From a checkpoint of a small multi-label image tagger: activation gelu, depths [2, 5, 2].
Rows from block 2 of a small multi-label image tagger, named by matrix and row number. Rows with one number within an expert belong to one neuron, the router's apart. Each number is 128 + 24 x the weight over its row's rms, rounded and kept within 0 to 255. All counts start at 0. Numbers have three digits each.
Before each expert's rows are labels from the 100 images, of 14848, where the router gives the expert most weight on average: "responds to" is what is common among them. Only what is clearly more common there than usual is listed. The data: drawn branching plants. In brackets: how many of the 100, against the usual share in percent.
# router: router (model.blocks.2.mlp.router.weight, 4x96, trained with AdamW), inputs 0-95
# up: expert up (model.blocks.2.mlp.up, 4x192x96), inputs 0-95
# down: expert down (model.blocks.2.mlp.down, 4x96x192, transposed), outputs 0-95

# expert 3
responds to: bare (98 vs 16.3)
router.3:140137116110128156118158164196172172096137155116117192181129154147094134115137189149151098122123113142133154096109126129147127084097155129124125100123162117150134135154137102114102118107094117144092118138097118131142124118135142102120125120140182132101151132117143128158111132092136095131
up.43:051156134137123129145203139109135180131091157173120116161120131116116126130133142154165082143133148147085118104159112118119134118110104157144142107113123124141135113103132111126147137134167117153114122156136134139107109129101136081140138123071120110139132150175161095130118130082117117106
down.43:162116175091132152119138115153142082133157078099132131092152136159180129159108135142139136117095136120125108164124147078157131096108141096124171086122165134131080108096101119103142141110165130118141126124109116139121159162118136137143138115172099113135111159132137149131140090097114140086
up.44:134142132144190121097140134120138159144186091149121135104152104121124154149129151115131129105129130110134154127110180142144139124109125099120126118122096101123091115114127105183161137141132132152126105177134100116089123082144155038139137138157126100135087116138149104162125108122143110129
down.44:141106093188137150171149148084118095130139140112143116106151095152115124107155112104152100117094129121084100156108140110147103165145155128110135102162102102117097176132132142152111107123126125153133117125128123171107061158126145162131130116130123153125185098147135101140116118125147151093
up.45:132130131117115108166152145110094132185107123137140112134124153135144126101132192116141180139105113098106151127072140146105110097070091113179130143147137084084084169110122160132110134151122165143136134143114119129154137122085141105128125122136122144125142125140170150099127113114088122127
down.45:124129146104104120113140117124107144155140125136065164114099132112147185124138131113101083120161117126202123138134105164099145161125167153121116100120113160150144145120143103131134126096119125135080143147118159113108146116141112127079125146128102128188106103104170120123164141125104114163

# expert 0
responds to: three-way forks (89 vs 57.1); bare (74 vs 16.3); narrow (59 vs 16.7)
router.0:117171135162106129107134115089137112158141121166119136120146148137127159159119156157111101132163122088072159106152141131119090143124106171128141152105139162080124142134151109112131100120107094158136112120117150134123122162139121138134093175112169150089111110129095184109098123138155164157
up.43:140124149140147107105145108160101138117163143153075137149184096087183121155101128098125088091146140102095124121140155128126125149109159152118120137104145121149096086102155116138107112106186137107145145107153108114140140113143156129087122147123132100123086160137131093150158131130163150109
down.43:145122115115128104148124108126153079127095165101131099161143108146146177141160172098150149108092159129115138155134108135124109111171094108131126160139157124139132114125117144155126108106084135140126082148107100204093096126144137115145139114135114129099113155117135107087144176113116117163
up.44:125128135125154126132111090099090140134114128170140146125126075094133096157111140120147143160133127120118111158142087153140137140167095126149102127089118149116171137095146155143145125150162171116148109108137127119120142180102152140129089106161117155093132154146095128090077156149074107124
down.44:144118070164169152150166153148107109082156094090120125148123139159127119125161112118115127113172096149135120151113111138145110088134107128140148107115088112121155152133114134145078129106144112122145129155136122127160085154082123149113124159160108123129144126122130150123161140191091093096
up.45:121125164166132131127123170131094135142112155118107158132102110104106132136117122119120115139117130164091116085101152133112094127116128123155131182093149158075105164111127115128128129111156162093170117133125111134109138163119161097102118161147119095076183167110134118118168168123142105151
down.45:172130141128094121117107100084133184122140104072142121150173123150152176151123128158143142118112122105169130146136094108117155089107117152124159143106111168181135147134116127086150134124128104109134160115122118100146146152083129154117112112131125139104139077131119171112144088155126109127

# expert 2
responds to: two-way forks (95 vs 42.9); autumn leaves (74 vs 16.6); night (42 vs 20.6); habit: wide (37 vs 16.6)
router.2:135127095106152102139139117139111115132108127123146076109134108124134082111121089090121188126125141120164092172159129143137163161171127091133141112126132124126134104138095172171144136130163134118138140139160100143124128109107141110140110088101067104165132180154146112130161132159126129107
up.43:128088158137154128181149113120103175167107147114082146133128091109097108143120092152141103103161104135187109120120154093136107095100133121128135125078109115165112147116127161139113105152127104170170131116118123132114144117097105164158180143155114103138144128142120127091121147121121149136
down.43:141182145138131130108117154124144190149106104122126133116125127179105127097143102163132110160135081111140113103095150135105145137129132155140091109150129122187073104125116120136117109139106092149130091145128133150138171157101143151090136130109165103105123098110086157157153137125108103147
up.44:114150164146145133143111127122089094098161114154124110119131131146152122161133158145087128146084126101082147115118137128174064164116109153131151123145148127133093129125140147152113111136139120104126107091118138178124111181124077133119123124100137130100129113152171190115098111129098162132
down.44:113124134118144077127113070137146150092118139131152124128118148167148138106118126124100135110160198147139113135106118163110160119135162129127118059122148157128139103105133138110109153113134141149084135129135178123108111092103180177096140136121118099156156116123126108150126100161106104145
up.45:123160116153110121111035166095129128121171148145120111143159173099135153148134126087104136094136121135131151110149096162151145156120142128138098150117118143082129117160124100132138141153122155090108145129116166110090108114120154101157132093168106143146147162100131127099123117102123111105
down.45:132114142105133165154139085126141105167090120114100152088097125134141118155111153145111093166125084091146124120127158128146124053120104138146167110125128123116134145141142185180172125133131136113131104153119115122165127103140154105100085133136118097112130095110142151126136176120157147115

# expert 1
responds to: bare (63 vs 16.3); wide (42 vs 16.6); red berries (36 vs 16.8)
router.1:152127125129127139139102173153172158089099155113140167149127104127106156129135154137139078154119171154115178129106105129144094080109171134141132113127143101138167137144145071120129136125127098095114153132132122096144105121139115139167156146134156117090141092111104107149093129078127099125
up.0:087146119112116107100138102110127165126152128118107137109119126123116089109077157146112101119138149184149157148098136069137083159082105143115148185107134149096108124121162148140098125149112139167173118120127117149123146116115143141097138144140176161125155106145144134151148147128084126131
down.0:139127127132133118083164148174105154130119112125110140107124139130130171118122130097115121143151148139092122109074117118153115100170148179185148119104170147144151099135069106134143110154111144108104116145127122114125147146118110129159122148150108116141127090081078163174112105154156129124
up.1:127090098112130103141108131136139159140090175102111121106138104125118156144074131105119130128130121123108100111154145130112124134139130098119135175086151097096142173156133097122166096129145120161103169155136115188163095119164123133123080119125143098113162132150175128126116113157113130168
down.1:155129117179140136152126128113110092112100153136128137130136082182139139118178114102174090175119123092097150134096125127128099139081178138111135155149123105120147163130085152103135096100135137118158090110172164124136153098131102127105164128146117111144107094128138127134111121139125161128
up.2:149164145158136126179107136170133098100136125185104102093161099138110131113112079144125113137086104122139154078135085132140112158160151136139124125118125110138133117147131172131078130127139148103150150143106148107138132148161131088119131084137105131139119097130146155076120149152156167124
down.2:153103126124098111109122138127133103136098090140151123145168114139137149168131142133099173143070163165129083143131141167096164118124162133151137130092145129143110089137141104162126071114157125130110164145147106126148093088131147152105117092093118124130120154149106131103107123161157148088